Rows from block 6 of the text decoder, named by matrix and row number. Rows with one number belong to one attention dimension. Each number is 200 + 40 x the weight over its row's rms, rounded and kept within 0 to 999. All counts start at 0. After the name is the row's rms in percent of the matrix's.
# v: attention value (decoder.blocks.6.attn.v.weight, 192x192), inputs 0-31
# proj: attention output (decoder.blocks.6.attn.proj.weight, 192x192, transposed), outputs 0-31
v.33,098,126,191,165,187,187,235,175,165,185,185,198,176,168,264,284,221,222,210,130,208,181,216,224,231,210,256,214,167,200,201,228,222
proj.33,102,257,169,152,206,241,168,185,239,229,201,230,222,274,165,229,132,200,227,238,171,182,182,205,173,207,175,215,228,179,278,182,202
v.34,095,148,206,158,188,253,139,194,149,215,216,300,187,208,183,132,154,244,182,144,275,178,196,194,234,292,269,234,228,233,287,227,194
proj.34,092,217,203,234,196,137,214,224,265,218,181,54,210,226,196,174,203,210,217,226,201,245,187,218,176,100,185,143,218,192,199,158,181
v.35,098,110,156,153,244,215,224,278,144,224,252,234,204,236,151,129,196,132,250,153,166,237,182,221,202,163,229,265,179,243,200,162,243
proj.35,103,211,273,196,143,139,233,163,178,171,110,147,216,223,205,266,184,164,223,230,196,226,189,174,205,185,217,131,207,123,192,210,203
v.36,109,230,195,266,192,168,165,234,220,183,174,240,220,210,189,231,197,232,214,175,295,140,158,148,290,256,214,208,210,231,224,185,193
proj.36,112,179,198,164,195,247,185,198,172,138,242,170,143,194,182,128,206,200,241,228,172,204,216,241,128,191,174,200,238,96,163,280,254
v.37,094,216,268,183,243,203,135,213,231,195,176,121,140,241,273,233,260,287,210,200,141,242,302,171,161,167,191,205,184,176,210,236,222
proj.37,097,154,147,234,229,151,260,224,157,209,235,273,271,199,190,186,213,141,171,240,251,115,245,219,274,278,171,194,209,270,211,217,209
v.38,122,131,205,150,215,223,283,180,159,212,258,167,288,201,224,182,207,225,182,248,204,209,221,174,158,178,224,138,227,169,182,256,209
proj.38,129,260,179,180,182,207,193,147,199,215,164,211,133,216,186,207,113,162,198,186,211,183,164,215,210,180,221,276,180,266,183,116,210
v.39,108,56,212,126,195,201,170,219,194,178,207,161,176,259,278,197,136,230,186,175,160,256,238,251,166,175,179,153,203,184,154,185,243
proj.39,103,284,193,246,180,285,238,187,173,194,207,150,253,217,165,143,270,193,198,230,248,205,152,152,224,211,265,217,210,270,272,170,189
v.40,089,245,188,228,203,247,186,231,288,163,228,224,273,153,187,212,175,171,238,301,101,261,218,219,179,204,207,212,262,198,217,292,141
proj.40,085,152,166,165,169,149,226,176,166,190,193,192,173,224,173,125,222,270,150,139,295,176,204,136,235,174,169,202,119,161,185,162,235
v.41,100,175,189,218,143,224,199,246,171,218,174,192,149,184,233,155,292,169,182,212,150,238,248,223,162,198,195,204,215,195,234,180,258
proj.41,093,264,205,155,259,122,189,187,219,196,237,157,282,186,197,204,182,207,201,215,259,250,152,192,264,152,227,225,238,204,201,284,240
v.42,085,220,227,196,203,245,131,177,263,281,207,185,173,210,236,215,248,239,152,215,247,178,289,211,186,266,230,205,143,132,169,180,142
proj.42,084,231,189,207,257,196,253,194,163,185,188,232,216,173,162,245,110,185,196,215,163,197,124,205,217,185,244,231,205,280,113,194,253
v.43,085,159,187,205,120,214,172,211,152,232,145,186,213,211,187,186,205,257,156,209,203,179,196,207,215,176,215,199,251,231,206,201,192
proj.43,087,241,131,186,241,193,199,170,310,187,274,158,156,209,226,191,213,185,239,203,254,170,197,209,181,267,157,195,174,190,194,140,169
v.44,109,248,166,218,193,136,202,199,175,179,139,205,243,192,245,213,134,150,195,211,195,299,194,279,239,184,200,203,235,234,151,210,236
proj.44,116,177,261,144,157,178,225,190,219,197,245,185,176,197,181,210,232,226,193,207,164,156,236,145,196,171,119,263,152,104,273,150,227
v.45,115,208,162,205,219,218,215,207,174,189,213,293,135,165,265,95,194,151,120,161,259,217,206,170,190,294,158,204,204,226,210,193,165
proj.45,122,169,230,200,204,116,168,252,175,148,159,170,253,217,208,251,178,258,213,212,162,204,244,252,252,140,225,207,233,132,218,288,250
v.46,104,284,163,220,213,144,146,191,166,199,169,153,186,212,183,293,226,198,189,197,132,278,125,246,232,129,218,182,247,272,154,273,200
proj.46,107,200,304,253,175,176,220,152,161,201,200,270,235,152,161,189,180,185,198,158,179,182,250,184,213,208,185,153,142,193,264,190,226
v.47,097,157,261,222,196,278,184,236,231,228,225,184,235,181,167,195,159,256,219,271,99,224,232,223,196,95,208,221,157,257,203,182,302
proj.47,095,265,138,170,173,185,219,186,179,289,176,185,195,132,151,184,244,184,201,153,285,182,143,125,241,285,267,223,171,241,206,159,94
v.48,077,297,203,143,192,177,191,252,267,236,182,248,133,217,248,207,192,187,188,203,186,237,232,189,242,129,155,212,160,152,198,214,190
proj.48,086,142,243,263,201,181,205,190,161,166,217,198,273,164,210,235,191,187,243,220,262,171,240,240,199,278,201,164,225,250,211,176,228
v.49,095,219,191,183,191,170,182,230,205,207,193,232,140,183,255,239,209,223,208,138,215,159,173,190,223,279,145,186,269,266,159,212,131
proj.49,091,173,224,201,168,230,201,177,152,172,235,209,202,195,201,199,165,228,184,211,179,231,275,208,202,139,234,202,196,175,233,208,260
v.50,103,206,132,266,217,181,210,274,229,198,262,241,159,192,181,84,229,188,156,261,273,238,240,242,154,178,191,196,165,187,195,139,150
proj.50,108,142,213,181,172,217,230,199,165,156,177,149,172,179,228,262,155,204,248,211,169,191,203,157,314,206,215,238,268,187,158,237,205
v.51,087,168,278,158,169,206,210,228,219,161,293,153,222,112,170,216,275,194,239,201,149,179,227,146,190,216,203,194,249,249,245,158,214
proj.51,081,181,185,230,232,152,226,169,189,241,148,279,223,272,199,165,128,127,164,157,251,175,241,247,194,204,207,214,194,189,144,250,208
v.52,108,136,118,196,253,159,199,224,166,111,179,188,247,231,214,293,236,169,218,193,238,209,219,274,193,220,121,128,239,154,159,186,135
proj.52,107,205,205,190,180,288,176,151,211,230,248,186,163,183,207,121,185,274,226,242,157,183,207,190,189,139,247,242,161,160,270,197,290
v.53,090,130,211,135,215,214,203,122,254,189,211,163,175,164,234,197,163,277,238,196,267,217,205,143,169,219,208,148,223,229,221,227,168
proj.53,089,265,189,224,189,225,279,262,97,134,160,233,209,230,231,188,185,176,173,243,163,191,200,233,225,183,207,235,118,199,215,140,265
v.54,094,221,227,211,134,218,184,214,115,231,177,315,171,204,224,128,246,153,197,128,177,277,182,181,240,231,146,187,236,149,179,179,219
proj.54,095,200,212,160,217,167,162,189,240,162,227,86,197,205,212,257,193,196,206,234,166,238,222,257,151,103,228,195,237,182,263,210,248
v.55,104,270,230,273,209,185,191,195,213,173,284,164,188,145,183,178,282,151,229,188,218,110,153,128,211,156,177,177,193,225,280,184,252
proj.55,109,141,217,229,222,163,222,247,208,231,185,256,205,209,227,240,166,182,212,196,171,231,290,213,183,271,207,188,228,181,137,231,187
v.56,098,286,246,200,207,221,126,219,243,197,243,219,127,222,174,193,210,233,241,199,141,199,209,275,123,228,189,218,195,160,205,227,222
proj.56,099,184,231,281,238,170,235,182,154,234,219,214,276,199,212,160,225,183,176,215,226,169,292,131,234,188,160,174,206,187,213,229,218
v.57,115,277,205,241,208,157,223,190,217,241,181,206,220,188,206,181,239,181,95,265,215,164,188,223,179,195,206,134,159,171,184,151,311
proj.57,107,157,207,180,239,242,162,217,204,184,223,151,201,154,236,194,199,208,296,191,208,222,204,209,194,232,205,228,270,227,191,245,159
v.58,113,231,252,233,221,153,186,176,242,280,217,203,231,212,226,246,160,221,210,197,271,165,132,131,152,328,203,199,171,209,214,160,181
proj.58,102,179,142,169,172,213,153,236,157,170,169,174,202,182,172,190,258,175,165,202,129,260,211,214,243,174,184,206,228,181,197,224,191
v.59,108,199,194,214,222,288,251,215,201,133,215,127,172,221,242,297,238,191,215,191,138,164,258,290,211,147,253,222,176,180,145,209,196
proj.59,097,204,206,218,192,161,173,205,213,291,188,319,224,235,212,154,119,268,185,234,223,122,226,157,186,281,120,202,220,183,217,159,173
v.60,102,218,193,201,272,213,215,151,198,177,213,248,181,148,206,136,257,183,197,219,223,232,103,177,192,152,268,300,141,199,176,150,154
proj.60,104,164,275,245,161,145,186,221,155,242,162,236,227,218,219,248,169,203,227,217,184,215,259,187,224,197,120,121,249,195,237,309,247
v.61,109,137,184,165,182,230,241,193,166,178,150,199,174,240,259,213,215,217,262,184,235,168,245,225,219,201,161,178,159,170,204,242,72
proj.61,109,230,208,127,220,188,178,201,218,167,216,190,169,153,132,200,174,183,154,188,160,223,143,137,191,133,243,267,204,250,167,187,324
v.62,115,164,191,169,224,173,194,174,188,263,166,120,238,225,245,182,289,205,231,135,205,182,256,204,208,210,197,214,151,222,131,217,193
proj.62,116,237,239,215,229,253,259,192,221,141,215,255,183,231,156,232,172,250,140,240,153,158,184,208,227,176,206,131,173,204,226,220,207
v.63,111,175,155,177,221,122,204,204,199,223,184,185,218,295,221,285,177,181,197,265,224,271,174,278,256,256,198,189,216,75,200,225,241
proj.63,111,242,192,199,187,303,160,144,235,119,151,154,173,151,167,180,232,243,174,174,156,218,175,135,192,105,197,191,164,325,212,139,151
v.64,083,232,200,224,155,183,180,266,236,156,193,239,207,226,107,121,241,240,205,253,174,273,192,196,215,176,186,212,227,276,233,148,202
proj.64,077,185,184,168,176,236,212,193,245,255,181,127,184,192,189,219,190,141,206,200,198,159,214,241,181,218,263,271,135,120,121,171,191
v.65,092,212,208,219,209,178,171,202,210,221,206,148,161,208,169,205,188,264,203,200,156,225,160,210,170,189,206,166,281,183,177,174,218
proj.65,094,221,128,179,227,218,170,163,195,176,186,198,185,160,168,192,171,156,246,214,220,229,268,224,275,156,205,197,138,258,191,151,173
v.66,097,181,197,207,242,194,282,241,232,227,189,251,255,212,230,200,168,153,312,213,244,265,194,261,214,192,194,187,213,158,227,199,246
proj.66,097,185,235,196,166,166,147,167,274,219,241,229,136,167,222,191,222,228,102,239,171,128,186,151,181,171,181,253,205,198,221,219,167
v.67,092,218,156,226,174,177,179,265,217,184,125,194,196,163,192,161,233,208,212,222,157,196,273,174,158,180,165,203,181,185,219,250,198
proj.67,082,167,180,171,158,165,266,216,170,199,288,155,254,240,212,188,150,200,163,156,279,159,157,184,258,227,206,210,236,221,170,124,170
v.68,092,207,185,225,218,169,195,173,167,189,208,183,217,177,196,225,209,150,226,250,256,228,167,235,217,248,171,284,186,240,196,188,185
proj.68,089,140,195,189,178,175,222,208,205,258,211,193,135,206,227,142,218,231,217,178,216,219,196,205,167,193,238,166,299,203,170,184,208
v.69,084,165,238,253,213,211,197,232,189,190,229,215,176,200,214,141,204,182,219,195,170,203,228,194,158,176,203,143,140,205,249,208,182
proj.69,082,195,205,190,181,170,267,206,188,217,199,185,204,185,148,150,185,216,134,240,267,163,208,139,215,259,214,220,244,168,144,266,182
v.70,100,196,173,224,232,227,230,219,192,161,156,190,167,199,193,184,199,203,268,226,178,138,238,233,271,209,157,175,128,160,147,246,233
proj.70,100,206,213,166,172,227,128,228,269,218,219,202,282,175,166,229,198,178,131,204,254,210,193,227,203,173,220,197,205,242,229,171,222
v.71,092,161,217,189,190,194,224,206,245,101,162,249,176,197,245,134,170,211,247,221,232,103,217,140,130,221,312,210,273,162,204,217,156
proj.71,091,289,183,216,235,166,187,224,148,268,214,147,158,228,203,257,203,146,176,184,197,253,223,224,252,199,113,168,132,211,248,198,288
v.72,098,163,170,267,244,199,179,205,224,237,186,294,158,256,205,228,121,192,221,184,215,189,167,171,169,206,241,215,291,186,180,176,215
proj.72,101,305,231,179,127,237,185,146,226,191,201,110,207,159,185,199,285,198,166,213,172,258,161,173,243,198,182,172,163,216,235,234,171
v.73,118,160,187,177,202,241,197,196,259,188,138,211,198,231,204,187,146,243,253,168,170,141,228,173,170,207,189,149,209,163,176,197,243
proj.73,108,278,172,211,175,228,142,221,220,204,185,165,253,218,186,230,201,185,118,190,155,218,154,269,264,144,180,212,142,224,273,204,121
v.74,099,221,215,204,246,142,141,211,160,177,179,173,263,236,191,242,209,165,221,159,269,194,243,248,246,180,176,153,192,199,226,252,233
proj.74,098,120,176,211,190,197,255,173,233,204,285,225,211,164,194,141,254,216,193,249,175,212,206,189,181,234,243,218,219,195,208,194,149
v.75,096,185,208,158,206,201,200,201,196,263,187,193,177,270,156,146,203,256,208,204,208,202,178,186,199,196,232,206,173,161,205,189,238
proj.75,095,258,250,205,168,240,183,186,197,220,133,186,192,189,241,241,200,216,173,156,140,220,184,230,228,199,195,192,194,233,202,178,135
v.76,083,195,170,240,275,208,180,253,152,258,163,183,175,250,114,235,193,186,210,243,199,274,108,197,233,167,225,192,266,250,212,192,282
proj.76,076,213,208,178,118,240,218,94,203,165,274,213,236,173,241,186,270,177,188,158,283,163,260,155,149,189,222,136,182,183,205,184,162
v.77,088,153,216,252,235,173,171,228,215,163,208,237,168,216,214,303,156,161,199,164,233,186,191,256,208,173,206,152,158,210,241,157,196
proj.77,089,182,209,138,178,195,234,166,205,266,213,216,237,209,172,137,189,234,198,195,172,202,215,131,117,230,214,220,216,225,204,270,186
v.78,099,229,259,213,222,173,151,210,206,231,236,145,215,162,88,237,254,152,141,213,202,258,162,165,190,239,236,203,250,196,179,178,230
proj.78,096,157,160,151,191,180,224,202,216,208,164,216,115,237,297,93,214,141,275,187,234,171,279,192,147,169,203,177,199,196,148,158,138
v.79,107,226,229,199,157,282,242,156,230,154,186,200,215,143,204,149,239,181,157,264,232,284,267,106,170,259,230,234,201,191,255,194,184
proj.79,105,179,180,204,288,72,168,232,131,249,191,154,104,223,199,208,215,227,185,200,181,174,131,208,208,188,220,255,210,224,138,125,169
v.80,109,217,209,242,218,220,229,272,163,163,213,189,233,143,261,209,219,214,200,174,205,131,198,206,184,235,179,221,185,267,192,225,183
proj.80,112,187,203,166,163,167,283,144,182,200,178,226,220,227,163,141,200,157,201,188,265,245,193,168,213,230,211,222,248,158,164,233,208
v.81,092,239,192,215,247,128,143,208,206,251,155,191,214,249,188,242,148,236,214,180,153,207,215,207,275,170,225,268,150,206,172,229,272
proj.81,079,128,205,181,147,290,199,141,211,177,243,228,213,168,223,218,250,214,170,211,269,172,204,201,135,162,129,152,214,181,272,187,161
v.82,088,179,175,217,177,219,207,190,55,93,219,211,219,247,241,216,234,171,213,168,251,176,165,213,204,227,252,232,195,219,170,190,155
proj.82,086,243,238,195,190,155,178,217,296,307,171,151,195,209,126,222,218,214,226,210,124,238,191,149,226,181,213,157,214,215,139,260,279
v.83,089,185,210,171,239,245,223,207,233,283,268,141,211,168,182,221,229,210,225,224,200,170,174,177,177,188,259,236,199,250,221,96,264
proj.83,090,246,235,214,200,161,172,173,191,152,135,224,188,230,206,214,138,203,178,202,196,205,192,205,187,174,242,169,199,162,208,192,172
v.84,086,144,139,126,155,189,130,223,208,168,253,194,171,172,276,138,172,264,205,172,217,182,222,222,180,178,231,220,166,138,204,190,177
proj.84,087,226,189,311,245,247,254,184,202,196,156,179,178,233,153,262,220,173,156,179,219,180,206,217,209,172,173,185,239,254,187,229,252
v.85,088,162,223,148,215,203,217,211,175,197,229,177,205,189,151,159,169,153,202,149,189,190,233,195,217,210,164,248,186,138,222,223,207
proj.85,086,229,178,208,180,172,170,199,221,245,165,153,147,246,295,221,246,238,209,215,215,196,165,202,181,201,254,213,239,180,238,181,199
v.86,095,162,158,227,138,222,156,202,171,155,222,243,199,222,223,156,200,229,150,226,194,145,265,212,221,210,198,192,231,179,211,202,166
proj.86,094,226,202,197,263,179,229,194,211,203,161,137,173,176,121,253,122,215,251,182,143,295,177,197,228,252,187,197,107,213,188,198,221
v.87,091,262,183,168,212,182,185,196,203,192,103,130,240,202,150,227,233,198,213,189,243,195,222,193,143,210,275,201,225,188,205,180,123
proj.87,092,140,243,210,214,199,218,204,226,148,308,272,204,202,237,155,173,158,196,165,168,145,192,185,291,165,140,226,180,219,177,215,225
v.88,109,256,129,123,193,237,209,176,317,187,147,211,236,179,251,269,219,211,158,142,136,190,158,230,203,198,211,259,199,222,193,171,204
proj.88,099,167,218,220,237,177,148,228,189,183,233,183,205,231,141,233,170,213,258,185,222,238,192,236,173,157,211,221,167,224,204,163,206
v.89,107,156,205,248,161,184,83,235,168,224,175,201,168,219,229,214,226,290,201,188,256,212,203,202,186,182,203,182,238,168,163,201,166
proj.89,110,314,152,192,168,278,257,168,260,161,208,158,257,191,165,247,223,161,204,173,132,191,192,243,280,188,160,181,143,229,212,195,215
v.90,093,199,204,185,227,240,155,167,189,267,230,206,199,259,200,298,204,210,248,135,194,198,182,251,204,180,234,147,168,189,164,280,202
proj.90,090,233,200,207,185,243,231,213,217,142,202,206,302,208,205,165,208,201,135,198,238,205,166,184,228,183,182,198,182,229,189,158,170
v.91,106,214,183,162,184,187,147,181,294,172,170,196,186,202,221,171,192,194,112,183,129,210,173,223,248,144,209,199,192,186,188,208,172
proj.91,097,223,201,196,225,225,202,248,168,194,218,179,222,158,129,209,217,218,275,168,218,248,212,198,162,252,210,236,198,239,226,227,203
v.92,079,247,273,173,239,224,206,195,189,245,242,202,141,270,202,166,248,226,174,169,221,205,176,166,227,202,181,277,195,208,197,136,231
proj.92,079,185,142,210,161,160,191,228,205,243,176,186,196,167,165,144,161,158,226,236,184,233,215,193,150,256,257,152,168,199,216,183,152
v.93,090,200,171,175,199,185,235,165,140,207,202,229,189,260,214,207,127,172,200,130,224,198,166,227,261,225,193,146,211,220,206,221,205
proj.93,086,166,186,213,188,249,146,202,232,235,164,144,215,209,231,243,255,222,184,210,140,254,192,218,199,177,186,240,149,185,242,213,194
v.94,099,200,146,259,178,167,177,155,147,199,196,169,174,195,216,233,165,196,195,142,244,262,198,198,195,222,202,220,115,173,189,221,171
proj.94,097,150,241,159,170,221,218,246,209,199,240,282,292,221,176,253,205,245,241,183,168,108,181,250,149,208,144,168,233,245,202,169,170
v.95,123,220,162,238,217,227,274,178,170,210,267,217,254,206,147,203,246,101,246,232,232,194,177,163,187,262,228,233,241,247,206,175,224
proj.95,113,156,248,162,214,82,186,248,194,244,201,222,134,184,240,204,175,239,244,212,183,211,210,210,173,214,217,174,174,133,153,182,153
v.96,096,195,243,239,237,155,227,170,236,143,205,208,228,208,270,242,203,140,262,167,158,205,164,231,181,193,294,217,256,142,187,209,148
proj.96,100,238,158,190,193,155,127,236,185,267,183,203,215,240,184,254,188,222,210,263,195,166,242,181,232,198,77,224,140,230,191,208,298
v.97,090,229,209,144,221,210,246,210,242,187,228,147,168,208,212,214,195,242,208,139,168,113,271,141,107,250,155,208,190,169,246,161,190
proj.97,087,193,153,226,190,221,163,245,200,180,141,258,262,201,197,245,159,183,196,198,154,211,158,197,252,139,216,194,234,223,221,266,217
v.98,107,140,207,259,234,184,182,181,146,202,254,217,145,179,207,195,144,255,257,188,236,221,180,196,222,209,172,259,240,111,171,214,174
proj.98,092,222,172,203,180,234,159,207,183,193,138,226,261,240,218,277,210,200,139,159,146,116,177,176,252,207,173,145,143,262,267,244,212
v.99,077,224,185,200,204,185,241,148,216,163,257,208,221,257,197,195,236,239,182,166,168,166,229,188,136,252,243,200,123,217,262,197,182
proj.99,074,164,220,179,196,163,231,254,142,195,129,259,251,169,272,292,156,178,239,213,206,140,141,179,211,207,186,226,290,214,153,262,263
v.100,093,240,169,203,194,211,251,200,214,226,168,187,196,232,185,209,270,241,205,234,243,220,244,222,190,276,264,203,244,151,264,193,241
proj.100,090,198,217,211,265,132,179,212,190,157,219,207,140,165,202,210,169,207,237,137,186,216,150,154,228,233,173,252,142,215,176,195,144
v.101,096,190,284,229,250,224,255,177,249,153,187,227,159,206,205,179,240,143,210,190,183,134,195,173,153,152,232,124,216,118,241,267,210
proj.101,095,190,165,174,189,121,174,180,101,288,232,245,201,161,232,154,208,187,189,232,222,198,235,178,239,246,194,236,142,245,188,143,206
v.102,093,233,247,218,243,206,172,217,160,278,258,103,179,199,155,185,207,186,147,141,167,208,157,222,228,204,172,219,211,189,207,170,259
proj.102,088,174,162,203,198,206,199,187,230,146,126,256,232,166,227,189,152,238,251,250,193,220,238,182,138,176,232,151,207,226,163,203,106
v.103,102,116,180,228,162,126,216,213,161,203,238,233,149,240,149,210,252,165,235,257,241,170,269,194,181,264,244,185,175,107,299,229,178
proj.103,101,235,220,200,190,194,213,234,181,180,207,188,226,182,292,236,213,228,207,121,192,155,144,120,238,262,159,198,249,244,188,272,244
v.104,094,182,271,259,225,294,131,251,244,174,201,188,195,202,142,198,149,254,205,234,236,275,167,161,190,174,227,127,262,152,181,255,157
proj.104,091,268,117,166,180,174,223,162,139,197,197,196,273,204,241,227,275,168,202,170,207,106,195,226,206,208,197,227,153,221,180,162,140
v.105,099,204,195,154,235,283,191,183,216,215,187,176,149,169,189,220,189,223,182,126,203,285,146,132,163,161,179,237,237,183,138,201,209
proj.105,091,207,174,259,190,245,220,148,150,144,199,211,268,259,210,231,189,175,174,299,232,197,228,274,193,164,226,130,160,208,206,200,169
v.106,108,212,267,194,169,154,237,270,182,90,172,229,222,213,246,135,193,161,201,228,213,156,200,179,250,166,199,206,168,150,229,181,241
proj.106,103,191,154,228,223,126,188,105,186,340,192,190,148,170,209,209,248,217,209,150,185,221,197,194,152,298,187,226,229,188,228,206,191
v.107,092,199,225,231,225,234,144,227,206,154,169,203,120,183,254,135,156,206,200,211,255,143,173,190,210,202,182,177,221,142,182,198,129
proj.107,088,217,161,201,173,190,251,177,167,241,213,193,261,210,209,249,209,183,166,174,197,228,257,174,244,218,182,197,162,213,229,302,312
v.108,085,205,252,212,171,289,158,210,167,215,218,236,161,188,193,228,188,198,214,203,235,226,195,196,233,232,217,169,193,200,223,223,126
proj.108,079,188,122,167,224,163,212,189,169,231,176,241,245,233,226,173,241,172,152,172,206,141,169,159,211,180,189,249,179,196,157,211,226
v.109,106,201,221,170,183,248,233,199,255,211,252,136,193,182,208,196,205,244,162,241,177,195,90,198,189,193,176,224,195,180,191,196,208
proj.109,092,233,166,249,214,235,174,192,132,170,124,188,243,215,181,229,207,203,222,175,180,281,256,247,233,139,233,188,164,235,175,199,216
v.110,087,221,203,230,150,189,157,205,210,182,221,161,175,176,240,214,236,197,251,194,171,165,256,214,187,232,195,274,199,140,242,170,143
proj.110,082,172,133,212,255,128,202,199,169,293,123,224,206,207,184,193,138,208,205,215,218,210,152,126,212,193,257,206,226,228,131,228,257
v.111,118,204,112,191,227,239,258,218,155,239,194,259,146,256,125,263,168,290,223,200,223,180,245,206,259,199,217,145,171,156,184,225,198
proj.111,117,222,235,168,181,241,143,233,247,127,191,178,287,166,259,233,171,183,176,131,192,148,193,192,197,214,153,180,200,246,245,225,186
v.112,088,226,229,200,165,215,235,176,183,136,145,253,163,157,243,165,236,209,119,235,183,209,202,214,250,228,170,242,235,195,189,206,160
proj.112,088,210,136,169,169,174,136,227,249,263,178,186,204,240,196,200,173,152,256,158,193,218,173,188,177,224,183,171,136,169,198,253,197
v.113,098,231,197,147,136,257,188,127,160,213,258,205,136,143,232,177,201,186,211,203,137,183,293,227,157,156,156,220,204,282,165,225,261
proj.113,088,207,210,230,263,193,161,274,223,198,203,183,279,229,121,241,221,259,95,201,216,206,113,168,295,179,251,150,236,148,211,173,221
v.114,091,180,100,188,235,221,188,174,156,111,149,217,177,219,222,163,213,244,220,155,201,75,243,268,243,243,221,263,224,125,146,220,249
proj.114,084,180,236,174,150,234,209,185,260,214,249,201,188,211,205,286,154,193,142,186,168,239,186,202,183,172,111,150,154,213,301,190,177
v.115,100,189,186,256,180,224,208,193,135,115,149,197,212,192,270,137,194,193,234,227,227,207,195,261,220,196,194,211,211,208,187,180,273
proj.115,096,183,224,145,228,78,202,220,243,261,276,231,211,199,98,187,238,161,172,180,253,145,222,167,205,209,200,187,188,154,200,194,185
v.116,092,161,149,214,180,229,250,237,186,178,209,204,196,232,206,221,202,209,207,188,177,198,147,197,120,211,172,91,160,204,214,210,141
proj.116,086,247,222,193,129,199,167,222,202,181,213,212,234,155,238,183,214,167,230,213,239,149,226,223,237,151,231,235,228,195,156,217,261
v.117,093,204,195,152,170,226,245,133,143,165,165,183,198,135,188,177,231,207,220,229,188,156,248,211,180,184,204,203,197,204,213,243,238
proj.117,090,172,254,201,242,176,164,186,239,266,184,281,123,242,223,181,157,198,174,170,166,243,137,209,224,208,204,179,234,244,220,126,164
v.118,080,169,207,216,222,167,225,181,234,208,164,208,194,229,195,314,188,246,179,184,269,176,244,215,229,221,218,222,142,215,195,111,185
proj.118,070,204,191,180,144,249,165,192,190,181,190,165,281,223,196,178,173,131,192,189,149,205,142,214,201,206,227,185,187,152,195,333,245
v.119,093,128,218,204,171,173,213,222,173,217,264,189,164,224,134,255,245,187,144,197,176,236,137,209,264,226,190,186,240,140,226,203,189
proj.119,093,260,161,215,231,253,165,146,249,141,175,147,263,231,232,183,188,196,268,195,204,211,206,217,130,209,255,123,169,258,173,195,225
v.120,093,189,171,176,256,202,203,155,202,250,181,179,222,200,187,160,213,226,114,191,162,214,209,139,164,167,150,233,191,242,165,152,209
proj.120,094,182,244,213,223,238,208,231,208,144,192,200,155,182,193,200,182,231,219,275,189,177,168,224,223,225,203,228,234,200,213,201,191
v.121,109,232,172,225,173,263,188,231,238,179,94,170,215,247,175,175,203,262,244,281,156,273,254,240,187,145,241,231,194,168,169,191,253
proj.121,107,216,191,202,202,190,174,189,202,178,280,231,233,164,181,210,145,161,140,121,238,150,183,122,261,146,235,167,239,226,182,187,181
v.122,102,211,184,189,190,231,212,214,259,237,245,256,159,177,152,215,223,238,249,187,188,192,162,204,197,196,157,170,259,288,208,186,216
proj.122,101,223,206,247,220,279,206,206,185,160,164,162,263,206,213,231,117,218,170,228,146,238,235,236,241,212,241,212,179,166,208,171,177
v.123,079,150,163,212,197,262,217,179,205,168,155,285,190,243,232,188,137,192,232,194,253,171,264,228,182,207,255,144,218,187,173,217,163
proj.123,076,271,249,165,250,133,255,224,193,270,230,161,217,198,204,223,216,215,123,152,175,223,132,188,244,242,145,228,204,212,218,186,153
v.124,115,191,139,217,154,185,196,227,168,151,172,237,228,234,180,90,239,189,204,183,254,211,185,207,194,244,223,222,191,199,230,199,235
proj.124,115,239,225,196,163,128,201,191,221,246,204,165,123,168,311,240,206,185,261,214,186,221,195,183,156,188,157,175,199,193,198,190,189
v.125,082,261,218,212,197,241,234,222,208,248,162,227,218,193,197,182,219,190,162,211,229,282,163,222,210,158,219,193,181,197,184,204,182
proj.125,081,188,202,157,181,190,161,225,159,212,250,157,223,220,171,214,245,210,219,202,231,90,230,227,216,200,221,235,181,175,191,163,214
v.126,101,193,199,131,208,258,228,110,215,271,167,183,202,203,201,236,226,192,160,157,148,135,214,179,177,195,219,189,229,211,145,173,265
proj.126,103,216,182,297,218,241,134,214,137,78,206,240,247,200,202,211,180,185,171,280,232,228,152,252,248,187,214,201,177,207,223,204,172
v.127,093,179,224,160,232,216,292,96,223,149,174,220,185,215,186,128,196,180,159,240,200,220,202,216,183,170,267,174,189,219,201,194,176
proj.127,091,282,210,206,204,125,102,218,147,279,169,178,184,208,207,250,233,176,244,198,190,178,166,189,238,213,204,263,192,192,195,216,251
v.128,085,190,195,220,218,179,269,158,169,208,205,232,179,144,190,139,161,246,142,243,249,183,245,275,208,236,186,149,184,162,183,179,126
proj.128,088,182,234,226,225,213,181,224,222,203,162,202,189,205,275,284,235,221,190,187,143,214,201,134,177,233,225,216,263,212,241,188,230
v.129,091,164,236,211,212,212,190,183,182,198,232,247,161,224,229,232,193,241,220,186,282,119,179,248,190,235,244,172,229,140,230,191,285
proj.129,093,194,130,236,210,145,266,202,168,233,176,206,203,246,245,228,188,182,199,213,175,176,238,152,252,145,192,234,194,158,184,186,147
v.130,104,108,177,160,215,224,222,177,233,161,249,291,238,226,218,175,144,221,135,204,275,178,211,244,173,199,203,105,173,224,253,234,252
proj.130,103,240,190,200,185,144,259,218,152,220,175,125,139,143,176,230,208,119,230,196,135,212,126,184,201,177,191,241,226,153,199,186,163